Weights of a small image-text matching model.
Model: 6.63M parameters, 40-pixel images, encoder norm batchnorm, encoder activation relu, encoder depths [2, 5, 2], fusion encoder width 256, fusion encoder layers 8, fusion encoder activation swiglu.
Data: 195000 training examples, 9.7 epochs.
Rows from block 5 of the fusion encoder of a small image-text matching model, named by matrix and row number. Rows with one number belong to one neuron. Each number is 50 + 12 x the weight over its row's rms, rounded and kept within 0 to 99. All counts start at 0.
After each neuron's rows are labels from the 100 texts, of 14848, where the neuron reaches its largest size: "fires on" is the input token at the peak. Only what is clearly more common there than usual is listed. The data: rendered made-up planets.
# gate: MLP gate (fusion_encoder.blocks.5.mlp.gate.weight, 512x256), inputs 172-255
# fc1: MLP up (fusion_encoder.blocks.5.mlp.fc1.weight, 512x256), inputs 172-255
# fc2: MLP down (fusion_encoder.blocks.5.mlp.fc2.weight, 256x512, transposed), outputs 172-255

gate.418:52 64 30 51 79 38 61 58 39 48 31 79 36 49 53 57 41 49 48 42 45 50 48 55 50 39 45 58 52 59 68 40 53 43 53 65 48 60 60 54 48 35 36 24 49 53 47 56 58 72 63 46 38 66 43 17 49 56 30 47 56 47 42 44 45 31 56 46 47 53 46 39 47 49 69 59 57 65 51 52 65 47 45 66
fc1.418:38 47 52 61 63 33 58 51 55 34 46 62 46 52 36 65 44 53 42 41 69 49 46 39 44 61 68 50 60 40 57 31 43 37 50 50 33 58 61 48 39 64 42 37 59 44 54 56 52 65 65 27 49 67 43 50 46 65 43 52 58 45 48 56 54 41 58 42 58 35 52 52 63 55 40 62 62 64 64 50 66 65 62 49
fc2.418:32 43 61 54 70 51 39 58 51 76 45 66 48 48 59 35 60 71 42 72 39 70 41 53 62 46 51 47 47 36 50 27 50 58 43 57 35 62 66 53 50 31 46 44 57 55 57 59 48 61 67 52 42 42 70 68 49 48 48 33 66 50 39 50 61 59 46 63 40 45 56 61 37 57 50 47 50 43 48 33 64 22 50 45
fires on: "world"; "giant"; "-"

gate.320:48 60 51 33 69 46 51 48 49 59 41 54 47 57 55 49 41 53 42 46 26 72 60 59 59 41 52 58 20 48 52 54 45 56 23 54 46 65 55 44 41 63 36 47 45 47 36 41 51 64 41 42 34 31 72 42 46 56 42 47 37 53 37 34 49 53 56 35 40 44 67 33 62 63 43 60 51 54 37 60 54 48 43 51
fc1.320:48 49 72 45 56 43 61 67 70 68 57 66 27 48 71 46 50 65 68 48 45 35 67 58 55 25 45 46 51 40 55 44 42 59 21 65 51 66 54 55 24 37 52 45 47 49 55 57 28 54 24 54 47 50 56 37 36 35 52 65 51 35 59 33 38 50 41 51 36 33 49 20 51 59 40 70 56 53 44 43 65 51 53 69
fc2.320:38 55 40 47 43 76 59 25 51 20 32 43 49 29 47 62 40 54 39 36 40 61 66 53 41 54 47 35 58 69 51 55 44 54 59 35 55 42 60 39 44 32 49 63 67 68 54 52 47 59 43 43 57 42 42 33 69 51 49 48 41 11 50 40 48 40 37 55 61 44 51 42 56 51 50 39 68 29 57 29 48 30 66 60
fires on: "two"

gate.125:57 57 49 25 31 61 51 56 48 78 57 65 57 47 25 38 71 53 50 52 43 61 37 43 58 45 37 40 43 55 62 54 59 40 77 58 35 47 49 53 51 65 54 57 43 70 32 54 57 67 50 28 54 50 67 29 34 49 47 56 45 65 45 53 43 55 35 38 57 54 51 61 61 54 41 54 75 58 65 47 50 24 51 30
fc1.125:66 54 45 76 45 61 48 66 38 32 35 35 45 51 31 31 57 44 51 55 44 70 48 58 64 44 60 45 45 28 48 36 61 47 31 47 49 52 55 41 26 33 50 50 50 61 76 62 59 27 36 79 59 38 45 49 82 51 60 53 43 40 49 44 63 57 58 40 38 63 65 35 51 53 71 33 33 35 44 22 64 58 48 51
fc2.125:43 66 39 61 52 49 44 57 71 60 56 70 59 51 42 46 55 41 58 53 51 37 44 52 44 27 62 82 62 43 47 57 76 56 62 73 51 38 43 52 32 62 60 49 44 55 32 44 50 23 57 72 40 67 57 80 48 53 71 49 42 53 52 41 32 21 63 53 47 63 61 54 55 58 50 35 47 64 48 42 32 51 46 65
fires on: "cratered"

gate.192:48 32 39 67 50 54 48 57 31 51 45 51 66 64 34 45 41 69 71 41 65 54 51 26 53 66 53 51 43 46 57 65 40 44 41 26 41 35 49 67 43 31 48 43 50 52 60 52 36 51 47 67 48 40 34 66 30 52 38 50 65 38 49 50 56 46 83 36 40 53 44 39 28 39 67 48 51 23 53 29 57 62 49 29
fc1.192:48 55 55 39 49 67 53 68 49 61 73 41 49 45 49 34 44 70 49 52 27 43 50 58 62 57 50 47 52 38 65 57 53 42 63 51 51 42 31 57 54 26 41 64 45 68 66 44 69 49 55 55 21 38 55 55 65 50 70 62 45 45 52 60 63 46 48 54 46 36 64 52 42 68 64 54 64 53 66 51 51 56 51 64
fc2.192:65 43 58 35 33 45 61 49 43 47 60 54 49 67 45 39 47 53 36 43 84 42 60 56 57 51 58 52 73 40 69 51 53 55 75 53 38 53 54 49 41 31 46 35 55 31 63 53 42 56 46 53 58 34 29 33 42 51 66 45 47 45 35 27 55 47 42 56 32 48 53 52 52 57 56 39 45 59 49 41 43 59 54 67
fires on: "cracked"

gate.185:67 38 38 47 54 50 54 73 70 60 83 50 34 49 33 48 63 66 30 54 36 54 48 55 51 36 31 51 62 36 71 53 47 53 54 36 46 75 33 54 45 59 45 46 48 43 51 60 53 66 31 72 49 76 32 46 58 46 50 68 43 38 60 39 54 28 74 51 41 54 53 55 49 54 37 53 57 50 38 37 40 59 44 45
fc1.185:64 54 61 50 24 48 51 70 39 46 44 53 40 52 52 45 58 63 58 50 30 23 51 71 74 46 52 54 44 31 64 56 26 49 62 57 62 70 39 31 62 52 37 38 50 69 49 35 56 54 61 61 35 58 79 39 79 35 54 69 34 37 64 41 50 49 60 42 55 38 62 30 38 33 50 59 62 49 45 54 58 40 44 53
fc2.185:37 49 68 58 47 61 47 57 46 37 72 67 67 52 48 67 53 52 57 42 50 45 57 42 58 51 46 74 46 22 40 55 57 66 32 54 25 53 51 41 62 66 43 39 72 48 34 46 41 48 66 41 73 52 38 34 37 49 42 40 39 23 49 41 56 55 47 40 71 45 59 56 64 66 34 34 41 61 49 54 52 84 77 42
fires on: "cracked"

gate.338:38 51 48 73 51 50 53 56 73 79 47 38 60 30 59 64 53 64 32 59 46 48 47 28 22 39 41 57 42 49 58 47 28 50 42 50 66 57 38 43 59 41 47 57 31 69 57 62 55 23 34 66 56 55 61 54 66 59 39 70 68 50 53 32 48 58 53 55 46 45 25 48 47 57 49 75 46 37 26 53 44 47 52 39
fc1.338:68 38 80 50 64 46 43 47 47 42 50 73 39 54 52 73 45 30 55 41 74 36 51 52 77 77 39 53 56 31 60 38 63 43 60 36 35 43 66 32 30 39 41 63 57 29 54 60 56 58 32 47 53 35 27 51 50 43 46 62 71 37 43 57 48 46 51 33 59 51 60 55 40 46 75 58 29 52 41 38 57 48 55 63
fc2.338:50 37 46 51 55 51 52 65 34 69 41 41 49 43 33 66 56 33 63 53 42 38 83 42 45 37 49 27 27 38 40 51 43 47 48 60 34 48 48 37 54 47 42 85 73 45 39 42 60 52 29 58 45 54 48 58 56 51 51 49 65 51 47 55 59 53 58 34 65 34 55 51 28 82 57 65 63 51 63 63 43 63 50 54
fires on: "two"

gate.462:70 34 53 51 65 35 46 23 55 45 51 55 56 63 54 54 45 65 64 57 44 41 53 61 35 50 34 34 17 68 27 50 41 46 32 71 37 41 68 52 47 31 36 49 57 38 69 47 62 45 30 48 59 38 73 44 53 48 56 50 59 53 60 58 55 62 42 16 51 44 44 30 32 66 68 43 56 47 44 60 36 15 43 51
fc1.462:37 65 53 39 47 51 36 64 56 39 33 45 60 43 34 57 54 35 45 41 47 63 38 41 67 51 54 56 76 36 72 53 65 47 57 20 53 66 33 52 62 67 60 57 44 61 28 64 51 34 47 43 42 75 21 42 60 63 45 55 26 55 41 43 39 39 59 79 44 46 46 63 51 39 39 41 31 45 59 23 65 70 52 42
fc2.462:60 81 56 74 47 59 47 24 50 42 57 53 49 54 48 39 54 50 52 14 43 57 39 42 47 44 26 47 45 40 45 62 77 56 43 56 51 93 14 46 47 62 51 45 55 44 53 57 43 43 69 56 48 55 57 39 67 51 40 39 28 51 57 56 60 53 41 96 49 59 55 54 87 56 55 54 43 45 57 43 60 42 62 51
fires on: ","

gate.429:39 27 44 40 43 60 31 54 45 55 52 40 78 48 33 62 45 51 59 55 64 29 57 56 45 52 89 35 62 54 59 38 61 42 50 35 43 32 47 39 67 70 51 38 34 72 53 54 55 41 56 47 60 26 54 53 44 54 48 37 55 63 38 55 39 48 53 67 43 57 53 33 53 19 53 28 63 38 58 41 45 47 37 47
fc1.429:47 60 43 48 44 44 48 44 56 48 45 60 74 38 63 54 32 55 49 66 58 57 80 24 64 65 50 45 54 57 52 62 64 59 40 60 55 26 70 42 57 47 59 55 66 45 45 43 62 36 41 22 63 44 36 53 57 68 52 42 35 58 53 69 51 63 64 48 45 57 56 53 60 38 33 48 46 58 34 64 59 46 39 55
fc2.429:35 58 38 30 58 75 56 53 63 50 38 64 45 42 45 59 48 43 61 58 60 61 61 62 48 50 52 42 41 50 48 61 65 50 39 52 39 38 34 48 07 68 57 47 52 41 34 52 47 46 38 63 48 45 48 58 60 60 63 52 43 40 39 45 16 41 63 33 71 40 56 55 55 37 41 57 56 50 57 51 52 42 41 65
fires on: "cracked"

gate.155:41 40 57 70 39 47 64 60 43 59 64 57 61 30 46 69 40 55 71 25 54 56 45 37 49 25 66 44 69 65 62 54 65 40 61 56 45 42 57 19 47 50 67 41 45 53 53 61 41 58 72 19 45 52 69 44 29 55 61 57 62 65 45 53 53 53 35 77 53 58 55 53 53 69 66 46 56 65 63 48 57 44 43 66
fc1.155:25 46 74 65 65 68 38 43 50 51 49 67 65 51 43 55 53 54 45 71 37 37 33 49 50 57 33 59 48 40 51 59 50 58 54 57 37 74 66 28 73 41 36 44 58 81 37 34 48 53 31 39 55 29 53 41 39 64 59 73 37 44 60 65 50 31 36 54 62 38 64 44 71 42 43 47 36 46 60 59 45 67 50 58
fc2.155:72 46 73 51 24 55 41 61 47 55 60 66 35 53 44 51 46 51 46 61 54 58 53 58 56 39 50 59 63 41 69 27 43 54 38 52 46 45 57 41 54 60 47 61 67 54 69 42 36 48 58 70 36 50 37 11 54 54 49 50 76 48 55 56 69 52 45 41 62 49 47 67 55 38 53 64 60 61 57 40 66 49 44 59
fires on: "moons"; "lava"

gate.448:70 47 49 60 30 60 47 51 52 68 78 66 62 50 59 68 64 63 50 46 33 54 42 45 43 20 31 44 44 49 44 66 48 59 32 56 51 51 66 38 42 25 43 58 60 57 57 55 50 53 40 61 44 72 55 45 50 48 58 48 52 49 68 47 62 52 50 52 56 49 41 54 25 49 60 62 39 39 49 44 53 39 53 50
fc1.448:37 35 48 19 67 41 43 48 39 29 27 45 64 47 45 35 47 44 52 47 59 54 66 66 62 61 63 54 60 56 52 40 56 64 80 53 61 70 45 59 41 59 46 34 51 29 41 32 54 39 37 32 53 40 27 55 56 48 57 38 51 54 32 49 45 48 49 48 35 55 39 60 76 57 42 34 64 77 56 53 46 55 38 54
fc2.448:67 50 51 45 52 48 43 63 68 49 50 33 50 57 73 33 40 70 57 56 63 48 38 48 76 57 39 51 45 67 56 45 70 37 33 38 67 38 55 30 30 64 28 37 45 38 48 63 52 47 47 32 38 28 47 48 65 58 47 38 50 54 46 49 40 46 46 58 41 46 17 54 42 68 62 54 37 40 56 36 44 58 48 46
fires on: ","; "two"; "three"; "one"

gate.424:54 53 56 68 25 44 56 54 37 48 57 45 70 57 50 19 63 53 53 42 25 47 53 23 60 48 47 48 82 51 35 66 56 51 44 62 44 67 61 30 39 59 60 64 60 60 57 32 57 47 47 32 44 44 57 58 57 61 47 48 48 65 79 56 60 45 50 49 53 53 40 71 55 39 72 46 45 62 61 34 64 48 46 32
fc1.424:62 39 62 49 76 36 47 35 67 40 63 50 70 27 51 45 55 30 38 38 39 57 53 56 77 50 47 65 53 46 38 39 57 55 46 38 45 41 49 61 26 50 55 54 48 32 27 45 65 52 48 42 63 57 50 59 36 56 65 35 49 43 30 52 55 56 43 51 67 68 56 46 42 49 40 58 54 61 40 34 43 47 50 47
fc2.424:39 48 43 74 40 43 57 44 51 53 53 28 41 45 34 60 66 62 68 48 56 28 47 50 40 51 61 29 34 26 59 49 48 37 55 40 69 49 46 60 39 55 56 55 47 48 27 52 64 36 61 39 32 53 50 67 52 37 52 62 57 65 62 37 57 40 50 51 52 45 37 59 52 38 45 28 47 61 34 65 52 41 46 67
fires on: "world"; "cracked"

gate.451:50 56 52 43 48 40 45 49 47 50 77 51 52 49 52 61 68 75 54 50 56 46 57 58 63 39 51 36 49 48 59 33 41 49 71 46 46 53 43 47 34 47 60 41 51 43 48 31 42 59 40 49 52 43 51 50 59 41 45 33 55 49 57 64 49 28 41 45 60 49 29 32 52 59 34 39 90 55 54 44 46 36 52 58
fc1.451:47 42 55 44 58 60 51 32 61 45 27 57 61 49 53 42 31 47 59 63 54 48 60 34 34 61 45 47 47 51 50 53 59 57 04 52 56 38 63 49 62 45 47 54 29 56 56 62 50 57 48 51 69 55 48 41 36 56 52 50 60 54 52 34 43 61 48 52 30 64 75 69 44 30 51 67 19 49 55 47 56 63 46 47
fc2.451:60 71 42 50 49 58 49 40 46 52 40 55 54 46 50 79 47 34 76 40 38 62 57 48 39 42 58 39 31 60 45 64 64 55 61 47 56 61 42 54 56 55 42 52 57 62 55 53 52 47 40 50 49 39 52 50 47 21 47 77 24 37 48 59 51 60 65 30 42 36 46 18 44 54 49 44 67 56 54 51 61 52 43 51
fires on: "world"; "giant"

gate.156:35 44 57 18 55 49 50 33 39 69 42 46 80 42 50 48 63 47 34 58 43 43 76 60 49 64 56 45 45 40 54 42 34 41 56 41 50 26 58 26 47 59 56 56 38 64 58 49 52 61 51 37 62 39 48 52 56 49 35 38 67 42 44 55 62 57 28 47 45 12 38 40 53 60 57 47 29 51 43 34 45 52 56 42
fc1.156:64 48 52 45 46 55 51 34 47 50 46 53 70 44 57 73 32 49 50 66 68 30 40 20 38 80 45 45 38 34 50 38 36 28 39 72 43 40 22 47 29 57 44 67 26 49 71 55 49 56 75 32 50 29 26 45 49 42 53 49 70 43 58 62 59 45 40 42 38 39 59 59 66 43 59 44 49 50 34 57 42 61 44 34
fc2.156:50 46 56 70 46 56 50 65 56 30 36 58 33 29 57 52 31 32 58 55 46 50 70 48 48 59 39 65 35 59 57 77 53 53 49 56 42 39 55 57 53 66 44 43 58 64 22 46 51 46 32 49 58 56 82 60 54 68 66 54 42 53 43 44 39 49 62 62 61 50 73 56 46 76 55 60 44 28 58 57 60 39 38 40
fires on: "cracked"

gate.290:29 59 42 63 29 65 57 54 55 56 45 68 64 51 62 29 58 35 43 48 39 41 56 52 53 60 35 58 67 48 50 50 69 69 55 70 33 70 30 49 56 40 47 58 40 81 36 52 56 44 63 40 63 58 78 52 46 61 73 55 46 74 42 45 27 57 24 38 53 58 55 64 44 39 39 34 62 52 77 52 31 54 53 46
fc1.290:46 57 61 51 59 44 59 66 64 63 57 61 62 73 38 67 46 79 50 51 68 98 57 67 35 65 50 58 30 89 62 57 37 49 40 35 58 42 64 40 45 54 30 60 65 53 56 44 42 65 45 38 41 68 57 31 57 51 47 61 40 25 48 40 83 54 65 40 35 73 60 59 59 48 65 47 43 59 59 59 68 47 54 47
fc2.290:46 56 52 62 35 51 46 46 44 46 67 34 30 64 56 62 39 51 61 52 42 63 38 59 57 57 39 37 57 42 53 47 54 54 60 75 84 50 45 67 58 61 52 53 26 39 58 48 45 41 64 50 54 51 26 43 69 38 58 61 41 53 49 63 63 66 70 59 54 49 42 67 61 70 56 34 54 36 57 31 29 42 42 59
fires on: "two"; ","

gate.251:57 34 25 69 44 53 33 20 60 47 44 38 45 68 52 41 31 49 54 68 66 40 64 56 25 54 51 32 37 64 41 39 25 44 60 59 49 48 56 58 62 51 67 61 52 51 61 34 46 38 62 60 55 39 54 58 61 44 60 31 36 52 49 59 48 57 49 40 49 51 36 52 48 61 51 38 44 58 41 64 46 26 45 42
fc1.251:69 43 63 57 51 46 33 52 48 71 43 46 54 30 58 45 63 55 46 33 25 32 35 40 59 26 56 50 63 62 53 47 49 48 69 56 62 70 39 68 37 39 65 54 53 61 41 46 60 60 52 61 38 58 49 52 57 41 49 37 48 74 42 41 34 34 52 68 37 38 23 67 53 53 37 57 50 55 62 42 38 43 45 58
fc2.251:53 75 64 63 52 45 44 33 26 34 59 43 42 53 47 47 48 55 51 46 43 40 50 51 40 37 21 41 39 56 50 48 62 43 67 64 49 87 49 72 48 48 51 58 47 35 47 46 43 56 59 40 56 53 59 50 80 47 56 32 24 48 61 28 56 35 51 68 51 46 45 64 62 54 51 55 65 58 61 34 44 60 54 41
fires on: "cratered"

gate.10:43 54 54 48 30 35 58 45 18 40 46 47 53 40 44 59 50 76 52 32 23 40 46 71 54 40 73 42 59 43 51 53 41 43 74 63 41 73 39 25 60 34 41 38 38 56 40 31 55 62 57 45 48 50 53 63 86 61 39 50 69 78 70 53 27 52 30 69 55 41 57 55 46 53 37 25 66 34 57 66 57 54 36 43
fc1.10:59 66 51 35 53 35 42 58 57 52 34 30 35 48 43 55 58 42 52 35 40 47 51 55 33 51 76 33 52 23 61 46 45 46 50 50 52 62 54 61 40 36 53 62 37 25 36 55 37 66 38 58 58 62 06 71 44 63 65 47 40 69 60 48 26 44 40 62 54 46 54 53 76 52 37 56 44 51 79 64 45 50 69 49
fc2.10:65 40 37 28 61 40 50 42 72 60 23 48 38 28 52 26 46 37 61 51 57 44 55 42 64 51 44 53 69 50 44 62 36 43 36 27 68 47 64 28 43 40 54 33 32 67 53 50 35 39 33 45 57 49 39 61 34 74 63 69 58 43 53 57 28 58 45 57 57 64 62 48 52 48 47 45 48 66 43 52 44 53 49 41
fires on: ","; "one"

gate.452:58 58 31 46 57 48 45 53 54 52 74 53 40 47 39 49 72 81 22 50 56 50 49 46 53 20 55 39 45 46 60 46 47 42 70 47 55 58 51 77 51 35 64 54 32 40 47 47 30 55 53 52 47 45 77 56 55 51 39 40 40 67 66 63 44 28 46 48 67 47 19 32 59 53 45 23 66 56 50 36 40 23 50 49
fc1.452:67 43 54 38 51 57 58 46 31 49 36 51 38 64 69 26 15 47 69 52 51 47 57 38 31 50 49 45 54 60 48 55 53 57 27 62 45 40 57 47 43 42 43 56 55 67 51 65 58 48 48 50 54 73 35 44 59 42 51 64 53 47 59 39 55 67 59 47 38 66 61 59 35 43 55 61 29 49 48 58 55 55 32 54
fc2.452:49 71 41 59 28 59 48 39 47 50 45 39 57 69 50 54 51 76 37 32 63 70 57 42 28 56 55 71 63 42 58 54 54 55 61 47 55 55 54 51 41 44 40 52 38 59 31 58 50 35 33 51 45 46 48 39 47 35 54 55 36 55 54 40 29 42 47 43 51 50 42 22 60 49 52 51 63 73 54 50 39 70 41 65
fires on: "world"; "giant"

gate.99:44 53 56 62 53 79 42 59 51 53 59 43 30 37 58 17 64 54 55 46 52 57 47 59 42 39 54 36 73 45 39 37 48 40 52 43 37 78 37 48 48 44 70 61 56 79 49 45 75 57 34 63 44 54 58 50 49 27 45 60 50 45 48 54 42 55 48 64 25 54 58 49 43 50 42 53 47 50 56 46 32 41 40 52
fc1.99:64 43 32 48 40 59 40 24 53 63 38 48 41 54 55 70 40 74 52 46 68 33 38 65 52 56 64 39 69 43 51 40 60 44 50 44 56 65 39 44 52 46 67 57 52 53 47 69 47 74 64 53 65 67 40 45 48 47 33 49 30 57 47 53 48 61 45 57 47 49 42 49 52 48 36 25 50 35 68 44 22 43 48 41
fc2.99:65 48 49 43 52 50 42 52 41 68 64 54 48 45 68 49 69 52 52 40 40 66 52 36 57 47 42 51 52 60 53 53 38 46 49 55 55 76 46 45 56 60 62 58 41 55 51 32 34 30 54 70 45 55 48 32 40 32 47 60 52 64 71 38 34 58 37 48 67 51 30 58 46 75 51 86 47 62 55 28 49 52 64 34
fires on: "banded"

gate.395:56 49 51 55 42 54 51 79 61 60 27 41 34 39 50 37 61 27 36 52 57 60 34 66 51 55 13 70 43 54 46 69 52 40 44 52 63 35 55 47 10 65 40 66 41 58 64 48 64 52 34 44 47 29 57 54 37 61 45 64 24 58 53 54 42 50 37 48 49 34 46 51 37 63 53 52 43 54 51 27 46 48 60 49
fc1.395:41 59 76 59 46 79 50 45 43 72 44 49 58 41 73 59 50 61 45 59 66 61 45 61 50 58 54 43 43 20 48 46 54 29 51 37 81 61 47 56 66 60 58 63 44 58 53 63 57 49 33 49 53 35 74 57 46 42 44 62 37 48 48 44 54 57 37 44 54 63 62 47 50 52 62 34 51 56 28 51 51 45 44 50
fc2.395:52 43 44 46 46 38 64 53 63 64 61 46 51 47 45 44 65 70 43 55 45 51 57 72 67 31 40 54 55 57 37 26 60 44 62 56 70 49 45 54 61 33 51 37 62 49 50 34 23 52 45 54 53 40 37 45 34 37 53 41 52 82 40 36 50 39 59 62 25 44 49 67 44 64 51 63 54 34 42 56 53 57 49 69
fires on: "two"

gate.345:58 43 23 66 43 65 39 47 44 65 76 46 23 57 36 40 46 58 33 32 62 39 48 45 45 37 41 59 51 53 46 55 48 28 55 50 71 48 50 62 61 55 50 62 42 63 49 64 48 19 39 44 55 47 55 51 37 45 46 43 51 32 57 67 77 42 46 66 52 35 43 74 50 64 53 44 45 31 70 52 46 38 55 63
fc1.345:53 65 39 44 61 25 55 46 33 61 46 40 58 46 38 55 59 38 49 52 71 58 21 47 59 52 68 60 51 36 60 61 61 40 47 73 38 58 38 52 64 36 43 82 62 52 38 56 59 46 29 64 65 62 57 48 75 52 57 57 59 55 37 65 47 44 70 65 48 60 64 43 40 46 53 11 41 50 60 47 65 72 50 22
fc2.345:42 49 61 72 62 47 52 41 36 63 42 55 35 54 48 44 49 85 41 46 46 56 44 42 40 37 71 42 63 39 62 37 61 52 54 48 53 51 46 37 65 53 47 67 58 51 45 58 34 55 42 72 51 52 55 58 43 64 64 67 56 39 51 40 52 55 67 53 53 42 36 47 46 58 30 38 52 33 58 40 68 54 59 58
fires on: "banded"

gate.355:57 58 77 45 52 56 40 46 34 78 63 70 65 55 63 58 45 56 53 44 41 56 74 60 59 31 27 48 51 59 72 41 50 31 49 54 44 65 57 46 44 40 32 52 39 37 55 57 49 63 33 37 32 28 67 41 17 82 39 53 85 52 64 48 53 51 39 67 48 54 55 50 56 66 56 52 51 43 29 45 44 63 46 56
fc1.355:51 57 51 50 45 34 35 46 82 74 61 64 59 68 38 55 53 49 62 43 54 32 36 52 45 55 56 56 47 37 44 33 55 45 55 25 43 52 34 65 49 69 47 66 45 59 44 39 64 59 31 34 69 45 41 66 59 54 63 49 70 38 72 67 33 50 42 49 68 51 43 72 38 30 82 70 42 59 56 54 36 61 45 61
fc2.355:32 41 45 53 44 46 31 59 44 34 49 36 48 35 50 44 62 40 56 52 44 52 21 36 36 31 44 51 52 60 50 55 46 35 64 39 58 41 57 40 61 71 59 42 35 54 46 62 49 55 09 29 59 72 68 58 34 54 56 41 63 43 53 49 43 48 59 42 51 63 59 28 46 56 51 52 62 57 51 42 62 45 75 47
fires on: "world"; "cracked"

gate.332:51 22 45 64 26 41 65 43 45 24 43 38 47 70 61 43 38 61 50 58 47 51 54 58 40 54 45 31 49 59 30 39 63 58 44 58 58 38 67 38 54 39 44 53 55 58 54 46 33 29 35 40 59 61 62 69 66 48 60 50 57 27 52 41 49 56 43 18 34 30 43 45 33 40 73 59 48 59 44 51 33 40 53 49
fc1.332:43 59 63 42 34 69 36 66 55 40 58 64 49 38 56 27 39 59 39 30 35 63 49 41 73 41 55 41 68 46 56 63 43 53 64 43 42 56 46 69 59 33 52 43 62 65 46 47 45 48 37 70 40 61 52 45 72 50 49 41 39 58 57 38 41 46 27 64 43 32 32 51 61 63 40 67 59 64 55 46 41 66 49 50
fc2.332:57 62 58 37 37 62 43 27 37 41 60 38 56 49 55 42 49 39 56 18 62 47 24 65 51 57 27 66 38 52 49 65 79 26 52 54 53 79 26 50 33 58 46 54 59 42 54 30 46 64 45 56 51 55 70 35 62 54 57 33 36 15 59 49 47 40 37 89 41 65 45 60 75 58 52 49 42 50 61 28 73 51 51 64
fires on: ","; "-"

gate.55:64 45 53 52 44 47 32 51 56 65 69 52 48 51 30 45 64 65 48 31 46 60 45 60 45 34 45 33 55 52 42 53 49 45 67 57 40 53 44 47 31 41 80 63 57 42 44 37 45 46 51 51 54 37 54 54 44 47 51 26 29 73 76 60 44 43 36 51 64 43 26 45 44 48 51 28 53 60 72 42 37 19 54 48
fc1.55:46 59 46 44 54 43 61 43 43 29 34 63 65 54 68 64 48 49 49 64 40 59 50 42 51 54 46 65 41 43 54 55 46 61 26 50 59 53 63 55 70 48 44 39 47 61 55 57 51 47 34 49 57 61 40 38 48 56 60 59 69 47 40 42 60 49 63 43 25 70 60 59 37 27 49 69 49 42 34 71 62 70 44 59
fc2.55:53 64 48 65 54 52 57 38 60 32 42 55 58 38 58 80 51 43 61 46 50 55 59 52 39 38 50 54 49 39 62 77 79 52 49 49 43 54 45 55 51 36 58 49 75 43 43 39 62 49 44 56 52 65 59 54 45 55 55 84 50 37 54 45 58 51 62 38 53 34 47 37 33 51 50 42 46 70 38 58 62 59 32 44
fires on: "world"; "giant"

gate.138:66 54 61 63 57 25 31 56 49 72 61 58 41 40 30 60 43 61 56 72 50 50 68 51 53 51 45 53 32 51 63 44 45 45 76 42 62 43 64 62 40 43 51 50 30 23 48 46 54 47 50 65 36 38 61 56 31 32 48 52 61 52 49 13 63 37 33 45 56 50 57 35 58 52 59 44 52 38 39 60 64 53 41 51
fc1.138:67 56 68 59 30 31 43 41 69 44 55 33 47 41 63 61 45 43 50 96 52 23 36 36 44 68 61 47 44 48 42 45 62 70 41 64 53 45 56 53 65 38 59 45 57 48 76 70 36 59 42 53 92 53 21 41 55 59 53 43 63 38 63 42 48 58 55 58 42 64 44 43 56 48 51 57 37 62 63 61 50 37 64 45
fc2.138:44 40 60 52 58 65 57 46 62 61 46 34 30 47 57 61 52 35 66 56 53 42 34 33 54 57 59 67 67 25 46 54 39 52 46 63 34 37 74 66 73 73 40 31 68 58 44 60 48 40 49 54 31 59 53 44 51 67 49 54 60 33 40 64 50 53 29 47 42 53 45 45 35 78 50 48 50 59 63 50 51 27 45 54
fires on: "two"

gate.200:43 47 63 47 64 58 55 45 64 53 61 54 49 63 45 56 40 40 80 44 41 38 29 52 47 30 50 56 44 46 59 44 46 40 39 55 76 56 58 37 57 44 49 63 43 47 49 64 41 52 45 41 45 42 71 56 24 55 43 74 63 42 41 38 60 52 41 47 37 39 64 45 61 47 68 49 44 38 36 31 69 34 51 55
fc1.200:47 64 50 29 46 47 44 54 44 78 39 32 62 36 52 37 51 54 23 31 32 50 44 43 55 35 57 64 66 53 39 56 47 56 49 57 48 57 43 50 64 44 58 72 44 58 43 73 35 39 59 48 43 59 75 47 40 30 53 56 41 67 58 50 52 30 40 48 52 62 45 57 51 60 26 38 56 43 44 57 54 50 37 48
fc2.200:44 55 64 48 56 38 48 49 76 71 44 56 42 83 67 69 56 67 36 45 52 39 44 50 61 48 52 60 44 27 41 49 59 36 42 15 33 69 28 72 43 46 50 52 53 52 62 63 43 53 66 45 35 48 69 53 25 43 36 62 34 54 45 74 64 50 69 44 53 51 40 64 54 40 54 66 45 40 36 44 67 60 20 89
fires on: "world"; "two"